Weights of a small multi-label audio tagger.
Model: 9.45M parameters, log mel input, arch conformer, norm layernorm, activation relu, num experts 64, layers 10.
Rows from block 3 of a small multi-label audio tagger, named by matrix and row number. Rows with one number within an expert belong to one neuron, the router's apart. Each number is 500 + 50 x the weight over its row's rms, rounded and kept within 0 to 999. All counts start at 0. Numbers have three digits each.
Before each expert's rows are labels from the 100 clips, of 14848, where the router gives the expert most weight on average: "top examples" is what is common among them. Only what is clearly more common there than usual is listed. The data: synthesised imitations of 52 everyday sounds, one a clip. In brackets: how many of the 100.
# router: router (model.blocks.3.mlp.router.weight, 64x128), inputs 0-127
# up: expert up (model.blocks.3.mlp.up, 64x64x128), inputs 0-127
# down: expert down (model.blocks.3.mlp.down, 64x128x64, transposed), outputs 0-127

# expert 5
top examples: animals (38)
router.5:528419549535430480571464592459432498506444499589469470523564490437520478553521455479479462507453565552575523481446446552450502427474455502419502528552509443438446599425521447445444496498550560447568431585467530462486455429429587516459547545469465487520534453545564557484469501515526542486598540486579482530477537560454601462461546529420472527421549431520573482541555439603532448550552
up.0:520476491526525474458552594507437528434516613561584574524537509439542510432459475662510525553568508478510423506480501507506500373468443589512508421474456460470554431516471453544525585445545538554482470434464510510397512444491479498527482473492359527531535412440468526522669452535512507481530453538510463555483517459525495486494518525499515426513426579512484483537542487546412461525493
down.0:543531546459493437497470459481453452507532522560464524534524506530399504491468531476533453554453545560476520543459550585535504491544537468526473434410523530565424511570550438556522500489454480425533441481476559467460515529516522510517537511503511530469452560481528596456216597499514464495477496523518545496468544449583491469507494473431545431541478455478500521547635543513473423538434
up.1:460476504484588605466384518443501516580506399483512483435502484453461489477529506517485557488447508444447478484503443560526548464586480378551544431512432504515551505540500539475527355499530541513524509525441400565528524503526513518545508567544606425479516473581455465442640534475571473404453555425543524560509514490509490529468455497420558499434469426475586524446430550482470520492520
down.1:539485408476540518488519416471445500487437439572572497456498540396557511546560554528391518451452519465558553483559448504509553357407436584604480494557485558482612472487448551508499465544476468568428569496453464441479453492494453504476561526481493470569472435537536403505647490484480521454533593498536466517496474503625494463491454473480530522496472526540585454449494483487505461449511
up.2:479399526501449567472451516396455526547438472475438426458492469491497488529528503415466503429490479548516557415530390575501586533557504443475523549551502497486483604451498515481460458547534499408562510579500443535498478515477558563464528610471608384525455557620472486564447513533532481517519515449556503536433437494478546553460492499438538590455584403497593456487463456487524490484551
down.2:546496383480534565432494455518518577529412507485509538465471464438499510435563565466493547461465414456495539496546481464478534476520476582603432522586441485567568490494426514498556417477488506568457584466515469549453492498407517567475440543557539421554491512609488465566530477525545509478458539502501407422571426437507412529502466469593533533579537483474577474429417487425509567443525
up.4:537470399453544567538482531540461505428476377498505482444464557481498489572506542468501495459448529518502479500390499513496625477522341491489511577513501491524496577476490494551532329574558525485528526540505486511447428457469518457506535529548582503547509372540471539442551481393543536398506553496517565519444483506514522480521433545401521541451505397487591526468529524513460502484497
down.4:571451403452602567543446500506503499555441444511457535439517475391462516466602527443510529478432474510495520474488473467444517453494472559539509554507455475564534558537443518541557428517421567558522609488492472478446497460445571473531511480477515421528487529602539460484499454539573592462449543531498443521568437467487504514574444443554491518548565507418649476412389508542435529473539
up.5:445490516542484465484509529516552552465503569458511526537551587546524541476460479602592495527508503474489414477464451519472395479470468527562439528472394468449509458514616467508629567585458539534531454455497464544523577466481485445465480494507406532502611440523475581527547491459488487419514464512532498520535499423454364497501563538542454325455482493456490540477534447546433473560485
down.5:559566539471472468476523530488383528507486512550471485446510437519480483449402494538546481519413521471413549548434520622549538564589559435494512396384535482540498509536541440535467491431487443461470429478524574545516509521551479537496569512518545557504517538501519566499384625450499443493423588556546513505474532516490491448478497436439571470443510509500484589608574471430426457525504
up.6:451572563555448418584528516488555498558468647530494439502521415515471434533476534472421417514540470525514578535527541439480414571474569485436479504446570475509460487517574503440433587414530408555479472520421554472612456509544482472463518504497460533504482573413536468495543493512532542563513541552516445460435592568437485466496552494473486553458544443544403423510477440436539542507504
down.6:444571444581495449462490521454446506572432615531469505420495550503547473612567537453476485441552466567591534479552591466508486541530498508523503526538552462482468582406437540393441549544544486510544453515529479523580478481501514492526440522427511597462463501471442437420502433524530506500570549417482470448498550547497389452452529511538506542559519427498427433484499475449590569396498
up.7:472533591557434454572514530468540521544452643516478429543526408506480461513419481479424404563539466536534584539543522450492449524456589498393499518439572470490470505546572494427429568412517414536489462554434545481593453503538515502502522459476466481521460564442531490517506511557516519623491503594526463517404559578439508492512545514473503553438548466536414430504480437472552497515526
down.7:470575473506483438461447495461517516554473615539493526436458533531506447567564536422485515461575423561560539512519567483499498552593499508531452519557544509560454561419447561406478498543539471525532486439546481576554531515493549557522397537486500526437447574495452436455469464566538462495563524427446468422512522501483408482444492558546551554577542390476436468481485495431571609400444
up.8:463466555497498467460430530564540486468567561473529535581514570567488540430499440584625526527469561455478472470547470533519433488404509494548424494514382482512507474492521492498582520553403552528521462476547461538499631482446520526488431451489389556486600502510562534542411540490460438395484434456519519501566466492445450541499543508613497368508509537464483558491506504584490472543501
down.8:498569558479418486429564492479436610464500521491526448495483468541490497406371535572540553517472458445414562604499423589567511534585509465506450430493488499507477475531572463516475473442546423429483478512521515553518492569540459574458549508549491500506584509512466613576506595464468377499451555544542493474453507470455444485453540466444594439435499474529479595535510434458512508552515
up.9:441553600550432439570501529488539512555463683521498449527523406506469441515459485474442417525539444532527581521526533458491450560474567477402486503444606476513464496500559502450421568415518411535480470522424520487584457511540514522492497510478464524493463584441551480503495519558542520607513510556523429482413573568440486502514542510476520577450550466547404429529468429461544514510519
down.9:461582447525474430444470528482471534546452620544487533424462539506511473588564555435487505450549452571570549496538575476487498545557492516527463538574519474526449585418435533398454508537529487509565453494538475569547485502473551544518402539468511558454450551500467448452480450548523471480560546410460454435508516516492397475437512541543543560583531412476438471486488477437596602380495
up.11:444569588554437419582517523493554506563466674524491446506522412510463437528482511471433421512540458528518580521527543448478429576473562479422473504448584474515460492501566501452434583419517410548477470514426534484600458504537494487477503518488456542490481582431555470497523502531537536575518529548522426459431584569436476480499548504472500565454549453550407430522475431444543533505513
down.11:449576438565487439452486535470444526555435621536474518414485545499535479608563549449486493444545466571584544482547583465497492543536495511521491536556531462492457589411433529393441534541536491506562445522534475543563470485485529512524425530439515587461462516489456445431494435530523492486562555409475459450500534537494390460445526521542523551568523424488437453489495467443596579383508
up.12:495558487498526415584445523546568542594460521517471480413432440458437432542541579395462447516491447499396477507471546496451502514572518471517473543457476478568478494536581503518533443548496500596495498453434515524566496478544496422494496479497535518487472573522545427369628511479576492462489597529517491480480539533457411516504514486421541583475522472494502530524476471359471646505516
down.12:470529497568489493515613442481427498455491518489501473523545536480500572535431554597495424500506577506561521472598475490594463421433516510517467456484530489437511537509503447439435507509526500403508461588500510498524357519491471497490539526465516582491511414495457527484579501434440427452495573465495504550398509593630453507435560500450548408505386495545431483478596516511566448474493
up.14:549422506499459550520451552436392477475458415527444452492500486456509510567519486422474472436492514572559533455476462534492616480518462500440545576555581484500460630423467480470422453545563521403563495598513481507457424471477582564526539572453597431535428487586501525503459490523502500525530501463540527533422454535481591507516453538429524591447555409502591458489526496521527460476547
down.14:551474417446548553482460453527525559511469483490488539483494477452448518408567550436531548490465437475489558497517451469485525470563470583597421541574431475593532508538447500520582399501470526526518588449504495541435522513401552558500437520553511390520505533618503498523476490541541517454447544523486432428579417435481422547513474471576539502566555466445601503397402518501478557510528

# expert 14
top examples: animals (76); mooing (37); fly buzzing (26)
router.14:518407521479504520458543479429433486492537488462474527505431564524507480517509556475476591541546483519404446424420497406477499430555439501591509578437541565450581504452522478435435460516417411521450540563580462550562454538573527511480506507494474450569540416549539447477480577553457524463541526409544490558450522521510576457541479514558521534489437583581454512554538388548544588503431
up.0:450468426615520540537486548524429501483546487546499481499514448510530474472434461443437521513537469482546535407540517470534501542482489549448443479515475488589527554495587475405394496479472543500523431504504561532488497548575540512719472557451505479456451508512568494520482442539494469548418415395532553426491481490484565540472478467531514543518453606495546494463641530444476438450538
down.0:469538441483531447508490470523494553484507499489482529403482592528533527509410491557419548510525477544502517492539554525523457436467529470549582482553420661401582487548495591525512482465506406467418502553495467515522419572526426525547451542519487487558463416552475604481477460561469527539471513410426470551570486506625511501513466496552501518449413590452501491480438425493520560400485
up.1:496495557516562453418530541449492441502424495456408449506454522536510517520418602531439460462439458545429521467529469486499551504569437484509485593419495479498527570501546422586501520439432493457575448654478559454554541547421561487455558546483489466469444478423503593490534539533482532500500549556572449459446531533490423430574523512545546575494431467490427579498515453567523510601480
down.1:498452579482500495486395564463512469564530493443436519441536543548522372505497530495428484391373466512469477590468523518605572462519439461517524481529443569433499369499536464572514491555524514377541588492463491570542540501486461494540499528646477463488547520515504430495546572515562529449512539558430471474517439581510505420487527500564553497479497499511473476502407468574506493547460
up.2:489551334473460577496572477516528529343527434458511518516544443528522494543538504500459564455490580485492578539425514510478372438486521462625530535498526499539504435609466510469462476535490458589416538501543469555513465472494454507476479479472450472494509531520532347441534574378462505484553515474484529545563513457520528508502512443513487455505581489504520564558445488508468615508528
down.2:590490483494425570506508554548448500536423492470509475591506413501465514410578462539525425505503473558511479538473526503552493489440603467527471433510580420554459464439531416451488467486481507574557446369488511512491399455517466524516527567440591480432493562523552511534477543423486550557509476479487572580470414562477535501542603451490500495574599474487452501449576497472493374542531
up.3:533556462558569534492509404610570476461454532510407534498571529564546522432496453528521520451501485507513492424510477523506556470496490527468461517464516500616461481575556482512395514429436541549483433464470546517498497519560518523596489465479539456521487395421601598597475473435537455572459435497536426424492485387543579512456464493498444533425466512515551489513655500527477478529499
down.3:552491389497425475525531445541540495490522542501487518446490498526498516563515440519341499478524463476417489470484549516506502382447524493612508470380475540534608499523467564502546447472520446531417464551513503518557485552495452495582426523508560474521502426570475511477658443473562489628468456443457509601515479491584507494450481446534520484525430544519470554462547474457491543411532
up.4:489540409616528516533578459518512489418405520492484475508515507536489521387435558528461441528500493489445518377540431486522581438547454564470468532409410480616543493505579481592450428517450504537546448514460585440474591497509521564526550522426508522489564408467529605461550480502553498511455481534521497459456524441568504504490412510468558510488434542485454534453592514534468508589501
down.4:492501482549467538454447511447486472503460525500447548457485505596546453487443446478380492454401419495476497563466539570668526460473466418597479499446522592495584457534513504519510459545513529527467581524536540527599437572456461534624456460547584423493484462574457461516508483501519469591537515529426549577495383502531507412464491452534556553498490544467507484440514465483436507490473
up.6:530503501486543441450529548414459462497448495460420468525462484554499464485454584522410465487464525575405534450512491478451523457520460528533509624412465453510513561505523464548493564454450457519506412658476597432543500529380550489498538499438516491491453488406538552495609522540519551513476571494601476485455524530454418448563493506531559555558483515499405612487562469504533533557478
down.6:495434535451486566462409541466508469560517461396460494463528581566501365454524521499479455431389407525500497612488570534571562452506457472522531441556464566498508339478599498562522496577530510429530571500460483573543498447485470518535473503629493470507583554471479429484475537543580571498505541518437478518491448583522520464514532459568543516501518517485461448507478427519475459525468
up.7:484489523588382507580476496527497520545512539603513588457400480412498526531485512353430457543579527512517480497469553427490510478443555476429483568507496532454525566428492560486547554540573430563478545437508497512509511516564438503601452430486393510509564525588487457480532403489447500472546489483482570498461496528541496535476518480497531529533555503501513495493545534325428452418490
down.7:474546475475488509572594511450507489455507550426480497482426515562478539468398486522456540595518447537597529526589499491514477532534458562495505500606428533527447542399598578575567578561403398483475466486503477508508552475489471520484502574492452486506581550492448557534346437559448525558462518513428475433434569476516484416493466463500493462514546450580526451518534398490493504526477
up.8:489494563466507495550478488495436610543523425574524583366361542492528425491532511453493546498623537564491458547523533444476470530531519457471567571517526456405505413422460532452574487497523509466458556471490434564548484466563490505488537542473485501522572433571546509518525515503443575478586528430494454533414451560527491483497561470550359500500475526518584423482466530436500535427510
down.8:560502566510464474576531496530540523568470498490591550443521556531418487468471544467523487459601475542584445590457453472412425470503484502437496429552447475526447519490451471593539522489426426481531425431494471524536541512590519529542512644510366504410635485610474517531490517524535492514484508514413509457513535514436517474449561522495439469504533402565512433501496466527429457535492
up.9:505487513594443547487517540460543494432491516480534486503527448410486586528582520472593539534526446416532485531493541450477454537452502478518428424515496509541534564571443503473485444597530490580467558398569460480472507479550493485412490454551475558496480540591427390426487514405438477489551490489367619502574500485506526588530533439485548492487523434520583542577429445451438521524484
down.9:531480485552445538476519554576463541528422548508556487599469472476516526461447460509486492591470476513568452519551511503614495480482605483449467436492580412550490530472492452439527399526468536518478453447497501587575509456528369471516544555394583509433476503563492605540508426409526486522427498568484568503445424494495568472506475485527584480513557523552520485412519485424465396451460
up.10:451485440605526508494558522505461570456477474560486512457406503400528488373490565418480461576577534559450508439502497410501528454556517468497513622459431419507547454499562517469468422566492473471458520528504514478489557559512519573526547475398495518555553352578484499474479483526517537539452541475485497529439534504595509539461496504507601471500468521510505579402565528373499544492525
down.10:543531508524457561481524499519492501569476549501548557471450544591479489478425468462481484452463385552598514655492504500583452490488483428525501434555486517525546478533496512562515447518479451446469487503509467523559453523535455533597451563536463465436595467585449512518411453483523500549476560584339560517507454533498448432483571459544539549509543454533510445454521448457352442468535
up.11:487550437559520501481647507506558461401389514462465444554476498487486585486457570565446488510408531451507510455514494493487448425529466565513495514449451535528534466636514532632508459508453505482500462636512526481494581500427498551488545523474504434503406544470473555384521506489492481535541491530504457439472507478567453447531493464521499501458479450500466589487443427608446569601486
down.11:518488524484451530499416553462482467517433536508463477521492493598539389445507539489388456475372479498466452571421543491654545510523532459556528486485515519446525381475536447491490396519504562462566562448476552579536522515486439534609527533597564431478529542587515450520515596433542484498510494542458522539490404571493531393479538459509562488518504478523489498432472512560482452536475
up.12:498491494430540467442517541428450486464470429458414500502427484528521409465488591514453475527514521594399529464508498480477525450551471502565571653465468439456523523470517480524502534505438448495476426659473539496604496506403535460457557486423523454504457465437544514513586560533510574493499583483582451527421530572480475466524483494543541535556489534518416618489520457486545581533488
down.12:523457577449472556463446540475502479577500475400499516465518572562471371450531522490495449418432419532516517649484537546532530464482443451487525427572477530508485372467566469579513504546511484434545541478461473554550480421510480528524478541613474480470609563509503424506488553537584574472514536524409507518502439614505503456503568470551538515521550469500444433507481447500435422538484

# expert 53
top examples: sawing (74); machines and effects (74); chatter (26)
router.53:509568464369442435467472489424567533428537455453391479518570477501488558550536538578504516460568560440463487442482503528555456484571576460509556577537500614452498482433514571507551437497509444577525546504472504345503523516457458539501527424502445475469506561470549441432474409459529482487547582484483569532520552529516505585489522479442410406550573536548454569491453475507539506485512
up.0:425513465408489511488525455478557560558509434475510486575560463521542557532434582500474406404575392443451526490511550503571441514531552464462494530499534520496482486428508528509516425489492478578477543526453554374455489514483469512525541482456463465495562608437459410382479454487555504418487513499551594512540541542465495493514531452437444530505621596518560544531408446559513462569549
down.0:550463647516506423570427546558541449499542578514491516539570466454448494611485564467437471402533440512466587492490489443453445539470511472548493575514437445544389447517551410536574543479490521470593519556440533550474490551545442402506468490530432437458543541462564497489497497491535453503476495563589555462474479470428486502464590456430511573504429525429434522503530527525574508485557
up.1:534467537601539492516370531535561534495503455454522518485636484541452475448583535415597493555507425449437463543510472545472422560504562480435427588475465531557457526530499495425509520411550495498457434538524487508501477527516598453447535499506521529476628410446506515480523548478497614378517508446437557458534541547371477492551507492498479499491482468489544567552455488533468481568480
down.1:549464604501561477483439530613473554573438514522504542505512481477553488632457531477552477430498463514413492558482408505531477592468463368527502540532490600403473525546510476552447441409574551487480510465512472467440424491516497415481493517505490491497489462482576441569665533515550529429520511521488530463535425471502528504539557515453547526469447460348557498495461495460484505490505
up.2:483502395461471419425576567558499537641543484456469429583461595480537470472493545514558497447490594445482478468557564542539484536479459457515543430530470520531436478397463485473491472469542522507476503529501507487490572476526462490559508582456503507489635399490585509618521441546480549490516523550440401481494484547478521477507482510546497425441496469515689508477458498460478520450511
down.2:464475525439481468573472366504541449578520510546488532516459546495535547486468529451483478508535398541535555533494408508520427361484482534510498547594474526476466434547537531482545479559513471442539480582467487523433476540462494469496543422553483432537520560504450535469375572525452482451527499544658549485428438476483477482465528549422495601506480507466451545522498475655490538583485
up.4:474486494472523515481569434404524570393514459462507445524564489469481498492481610537533498602548344418482396528554413557511509486580543486502408533507476514580504446518498507419452488418501482510462530583554486455438480455442550481472563487504541522579521511433465562501499483486498571393543543451486544608536479614472462516547545496478449471464507523491599561546450506513500437541467
down.4:534497635485504432600441601555460507573457526491497523485558425485518479606502518472487488409497461501411526535510453434536471544496547431550543560592432473398446430451471522514438562461492506450510507430465520474508456506565430414520477578542458465458588505501547444547483489498509595454475521567482500441584472471510471462526590456429552573541528474437498472508460526436570475577584
up.5:602539509518479475499534593375498441371510477444386470424553425444466555525603554542534520615491549513572389510528454598534545508486483508541550546544435539494544493501495496500487513480469460442490472503552509476512524462429554535409533455521492513478389471554511499543435438511512505555523549463438551513519492483536480556608548481469440439559521428522432489398497561444541541507489
down.5:512540526464484415554499567456472446517538460457470453420498445520507482605565551503492563455492471518492404559471493553485531440579462499582530557548365576432516442476452605541533485454470420433487507407445489426514546509545536520466540534536464484492561481533475497532542479518469554525473546484501523418537546421521363509564523450436521569442543404564484525492449469431544581590455
up.6:570545510510493466557582537391512487366530515451424473415535436465456534546561575538527490659527579489579379542564433578529551489494467521526497542538408525543511453495493497513466518479451456437512472521549540491491540461437548516414563464507482527512446445535522566591406447503523539516503530486432494509510480513478484514602557474483425431547505430512476464376479558455525512507485
down.6:500522542449485432569485543491484449568525453443487444417484471527516469615556530493482571421504483523478449580496501508501537435553491483566542532553376566404491438453435602536529479477493428440478520392454491442521545515571495502489520535551471479507563477509483475516551469497465586509488528516461505412544535407562371524544525447448560574473582407535501497495427460423547565599483
up.8:517504402451475476521454598504500476522516465545479483448485504511524559483412555493547454474487443502496524491476555502563498547506473467500631517552530538459512482469497520567514364599568520546519468489474509440486491525514445551551522505452516466384452699537411385322452467536562460506553504540444522506538456452531559535555488499478538474557488495459466472491452529527418515503537
down.8:553479604480507448536466560461493424454555491553478468535584528438452508477503568536530467436460458530504498409485533580437443435473452433556468529501545427585505527461473419552562503485391418586559533433428494482446545504548490506549517470429416520483490581509491583503538503587454387559551525477626548504476510560460475528491501488476463588491356489505454567536537527517507490488512
up.10:587465465483514548488507515473508445556515487558463509558589443499547594543441539461475506469464464455523490508452494508599498466503425448417545462529486493375510491511481503587483450547569531598508478452511479445503534528492461549574608534451504545415513670493391495405452468451563452468522557475513534484533432470438504453517495466471508459436592569511475510538464489590386488578518
down.10:517471594492484396511463519453487484497598525547484492562538477462446471482523638471409499511524412568482471474498482495418443430475458434509472544589559419545484523476564454538529469509398498521559528505443478526490501508546500510582532545477429491472505632524567557506532479571468448464518505500673462500489478580432494489516547506388485562535364500499414537462484518531516486469503
up.11:531534429467504497465449572488492477462486437532453500445513502526556561503486519495568512445460477503504528448467537505556507573499457485502620526524556555452540495504484513584503397597556523543542451490494517423486470517504471548544502498452492460402396665544419381327407457519554435562569518546409528507531446434559548539550489501456536487537535500469476469478477524540427540492525
down.11:529508580466500416528479538449541431425568473562454470542564512461443501480500569554547460461467480525515468418451533603406445438501450434567477553518494427541486523478490479583602493496373436579555526437409515488460525476535512547531526449407433518509478582499489595526513495579456392557524531494604556499484541552496451517489510528443440547492385452558463570522522516541531506490476
up.12:395537441378439475483507454513575542533517462500498494592586495506545551484464515535476482412574496452435568453492564435555423477533579483484517550508549506490485482451528549496512412507474464597516557557442513372482504519486453544578490441474418479493579600443530403421421423509506473467521513546534573503528520542448498503458511478457445488531617616542511561522438460506531481502547
down.12:545482610473504451598446530545577410507551566523473529549565468446451493607468541490443450413527456500496596503461476451467441502492520503552469568519445424550375445536500436539561523497458510487603523569390541578462500540518455400515462445519457405487504559445522503491479490470509436526441508592588575474446518482476482496447573474422506588503456509458476554523518513525579499501534
up.13:475553398404436461458593521459515542455514432465434448538571503469511578505471542553517467500522511433506493436543540547568484492551511407495614528547516503460507476416517518543493423531515497579542507560498500366466557495501477584544544495463457509471510600491517414414372412479544467479526564499442598546550451549521507516547516490457469423534588553511497543429448524483444482465576
down.13:540482621419515392612430543508520394527547508541480490517573492459449490573538582469473477374500471520516516515474478515462430443528493495600475587587439476515407434484470501543571504541421423493584528425364510512451504537552473453520502490510437418468555578513509530516472496512468459537490545560590549442469507486493449504492539488413493597519463444512482553503505504521558505564501
up.14:441529367377456379425544556537478566560546500509489447573528545502605513471432545544547417452552616487461509463516527510557461554548540440505604522521528506483462525397478545460510447508538501572541508531450515394464505514569458575596522500440466504469469571505585433462504439575536473468515505508429478514514539487498529511514490505529462404467502528501543516446476474441465499398563
down.14:538483600439562506546401436537520420561528524554513538511536557507492524502460558473457446473492458531516528514432453475515479399475507443554486508514497460546451406481495451536534503536481417558605516496434538545410596516504413468539505446510443440517436593489435561537386532514492401573512496568640562471413483516513523506432516534446519594504411499484483559540524510589481493530493

# expert 22
top examples: applause (100); people (100)
router.22:517558468478581510478550594459550524481418489508542496453543419461518526519549507462536501487508553444550420542484502476506565472476540533531420567430536530590527439553450620423493514552421441506463538495570538502471526597474445501538484411589486505434423545537454425473511472444576472527603488456406518515478566459500547537438616488464447442563590471594460557523533523437476457478485
up.0:436526489480515501536529522559570505477488494600481527572504500531554512496525352445569424492497440561487535489475475458518487571475570590527503555486576459544437449586464495411447441483488540461489505572485552413497455550469544526515445482551682426531449473520447477566481429448497574627489434454503448572489536496476518435535528515481433531494512409477423463459508512481411483499546
down.0:496588517517494497415493468533624599394483526444496578394530565529524587473499531492488598529504485496513501503484492472412477556517478480457483499482482524493453455555602563543526550597508491440448458546547553548508566426474491500472460426510488464539539478470456408485532455420478487512550511483448457399532532389433553535490528592507458432455607481528494587485454407550465584534494
up.1:395474407552533468449485584580489462518596493538556490445536467510522451466463540536497534494535465490433548575535520495447485472422451600490519572486547462600492513432583458508439579404606471546453464594514516401515505429545542521487517475554500379454524531441452522496553415550401531503486495557531456542496468470411499359517514527484507575455537523531528464506493465535473511527550
down.1:434511436380547559451602562497434596522440515463547543499444529550582518515397444593514510498544504476520539492494429542508519463509450472535516529444604611501462520483507501586401591504525497641423491487527528499512478461486507460474501481484629487486434426441458397471434505511432503501475519524425541472478462467530604425509475537527563529468493550528457460521523532542438486468541
up.2:499479459574491566406511478528513474519514523574450461472590474503528568452580513465507541451525455519451543415458541424558482523377448570463528479596533478478509469534547492561489402595548510546496476468411497504585471476441456536535541570451479456447560533504393461453467453456507485539503523592518389504424465499457493441463553540543525390533534509519574597448516580447442505571526
down.2:526492512503542549506445486520540543416529416516617540396488514591472552568425444535478561472475530472558570439454477540572535560498499422505541437508535569474549407481498513561525437534555525528517477583514518522516462541552430542411454523465454580459516572512427464450478520440497459512532532573437457501503454500488624440497462499508563369454475483500381476460573530558398516506527
up.3:418498443501494480546512549537562515514511482598493511524528478449541498511526413443568429441514454576477572462495504481500456553459559609527511548503576422521440519579502500442411398471491550476496451583471541376542451547479560517549475506533612375482464539528441454516466446494532577632465450459538415565478529494454530415542521519508480550497510440502463446473483536468406498525568
down.3:493596503484510532409485501507609618379503514442477596431537607556522539481481493553514614530496496478540495496499460521440487568497466451497493478447523557529461493549573562572498538536533536506405496571555575571514549440474473495449474433519529492529530438452424409481494490421434464540522516486437470426513513392425603491496477577528488404432552501489501551493494443532439560479520
up.4:471471464484448486487473518511539447526493491595429446438532486442513546486587534431516480541555445537506525404494475473541518479412482569490552515609497485481504524501527513606500351601470546515533446503463469476539559477454523431582586527429497398462531575521364429365471426517518512517507522455535448458411483498523482541478533563531506451543532537511581559457473560478458532557553
down.4:477546474438539511515481420482587554346555392510570543382481554588499547535410548543491612510509518496520530490513464550507520547503471478509570517533466613426529379536573580573506432504566507436499517585483554520514480507517457517427486494499533518499502516472425445493504488462442495487520532514473437437509503458541594472511480538474471372409495464521484496439555481571433565461517
up.5:483525520456564442505549624505515532462439479497481545467513458497523494461588595449524472527469568486507435558548544496448530479562543489478470549435460430549511451504515606418555543499369462429532479543580531510386573533486509477430444395551487561535431476508507485496512516473577461417574511416403545452486570483536497523452584475476448505517634453531489584534482456478529467532500
down.5:541457558467435512557504531464533472465460504465479487489526490415566528575464547456485512436552507479460521494576500437525502526437497496454496468493441493464517530436577564515591521549474565390463485559494528610513579542503488353444483390597497506570602428469519474374485467566505554522543559440506466423515511386513422568467585489517484507440487558467513471547469510497579540466558
up.6:477503413513478477443509531601475442556492549550504437374524552577560556455546524484491458528521498547478523398491519462529512454452482473533574512537507454484529441474548490662509460594470453496530459498523448504534521443475485496513494563456483426473607481486432448370476397495506498430519480449539477523439457525441475548451546557607529404528516530521601617513540550512434472525502
down.6:495529426405539523533534469504502557444493464550627507420421505588528585545404469535476527474520556475564555502507468525523518495565515498537570530499465578416572384458524538538520527521521493483509436574489527521528543545523449518489486495516426513475503555498427368473455479456489550416535500516407469423569548481475610465460474514489519441448534511563371475520544492625419471466523
up.7:511494517489494471497553467445517495624493512502556465538468478403422506441464548449448514499513517415542426583484490619423499417536493479494443499443500496511533480476421575416592584545454424491548557462514417566426541558517510498541517468520445545424465513454434541511582531564546491432592564415459603431548502526595461600526548526489443487577473539487489480525505487516519423517472
down.7:523469539472441490633478522473536405454488523554519464527529492455535479534422539467473503455572469471488517533577450408562525485419484493423499505479449482511509506454539528485603514526536537462531476503453502573491582566536525380445487402555444469509643429493550571451512450604471528552542547464595435437530500432474450542475528486502479506468401555480535404549524503462603507462566
up.8:464536503465569439510549644516505509448439491512460565445518459508524499454576617479530481531456561501513457553564565486451525491547542476461492548439451401548516464492535590430529533464376476435514462562573564499386570523493521481437448395542483562543439468501520483502509519467564471411541496428414520455474564478506496494437560458475499521493646478536499601553487475462507481542525
down.8:541454565468441525539495545462518487474457501452475498498533494413573528585472532466484496435542525481457528481570507441526494526436502485467494459482456496460518543432575558515572522544472581401441481565502539609516578539495471352439481400598516522577586431460511453362480483558509554521536558440493479435506504384522425555471589493517493510431485566454511484558466516506571534453563
up.9:484512541485564475511574521522518533519407549538526488562461492455501546420593523389519496495501525492535435500525476525476527458541538476496459507481499472512544381545475597398547538556367446406562531483558466549415569532464523540461461461515544596577427477488429491578507527505548436480587488425404568433505522531606477584488558515549444465532550461493477545483530427508508416472469
down.9:531485539495427486574470471534558459458489496503495516490526499433545541565454562432482533460547487479466529509572483416554488516431458504441518494510412464448507504454587546499604504567518548371512457527492516576504581547520518390457485394546473499545651426490532531410490451551503570521538559459544427402544493392494424555480567470503485510416463554487525458547478477509580537517569
up.10:487456479577486558388503480526517493531521531557464466478604475498527544439596530470496548452525427509424511452466531398565490528369430591463513460580537479476500486520530493562488408583573529545497492471404499491582481459443451528537549559465508469458542537486401478455450462463507504555484541616518395496428468498459498415475544518543509410532536503517589577441500563455464500576518
down.10:546478513516558551500433496545526546428528431509615545399496502576468531569438423534466568465452519471540573431457476540569524567493488440519530439481541556505536409475497504556509433526560536541491488556519502524515461532543413560409457528457458576449537562512434486447507514452509462526518537588463452506500439517482634423504461481504573383452465489491371482458576531542398504524544
up.11:490520529447564448504554611495518539476438481490496541481505457486514494459582584445513476524472567473511422567537526508443530471565539493487458546430465445544515451505506614411565557512368456434538492531581513521388575538482508477432446398556488560528426480503496487500515518479573458415586521410400556454495567486550499542461584481474432500532619456527483571537484450486536455521488
down.11:541458556469433506565504527464537465463461508473481483490525488416563526570460552453484513437557499478462518499578497433527503524436492499448495476494437487468517526437574563512598523549476560391472484552488525611512580542506495352447484389594489500564610427472523484382489462571503553524546556439516462420517511390507419571466583488515481509444483558473516466547472507494582540469558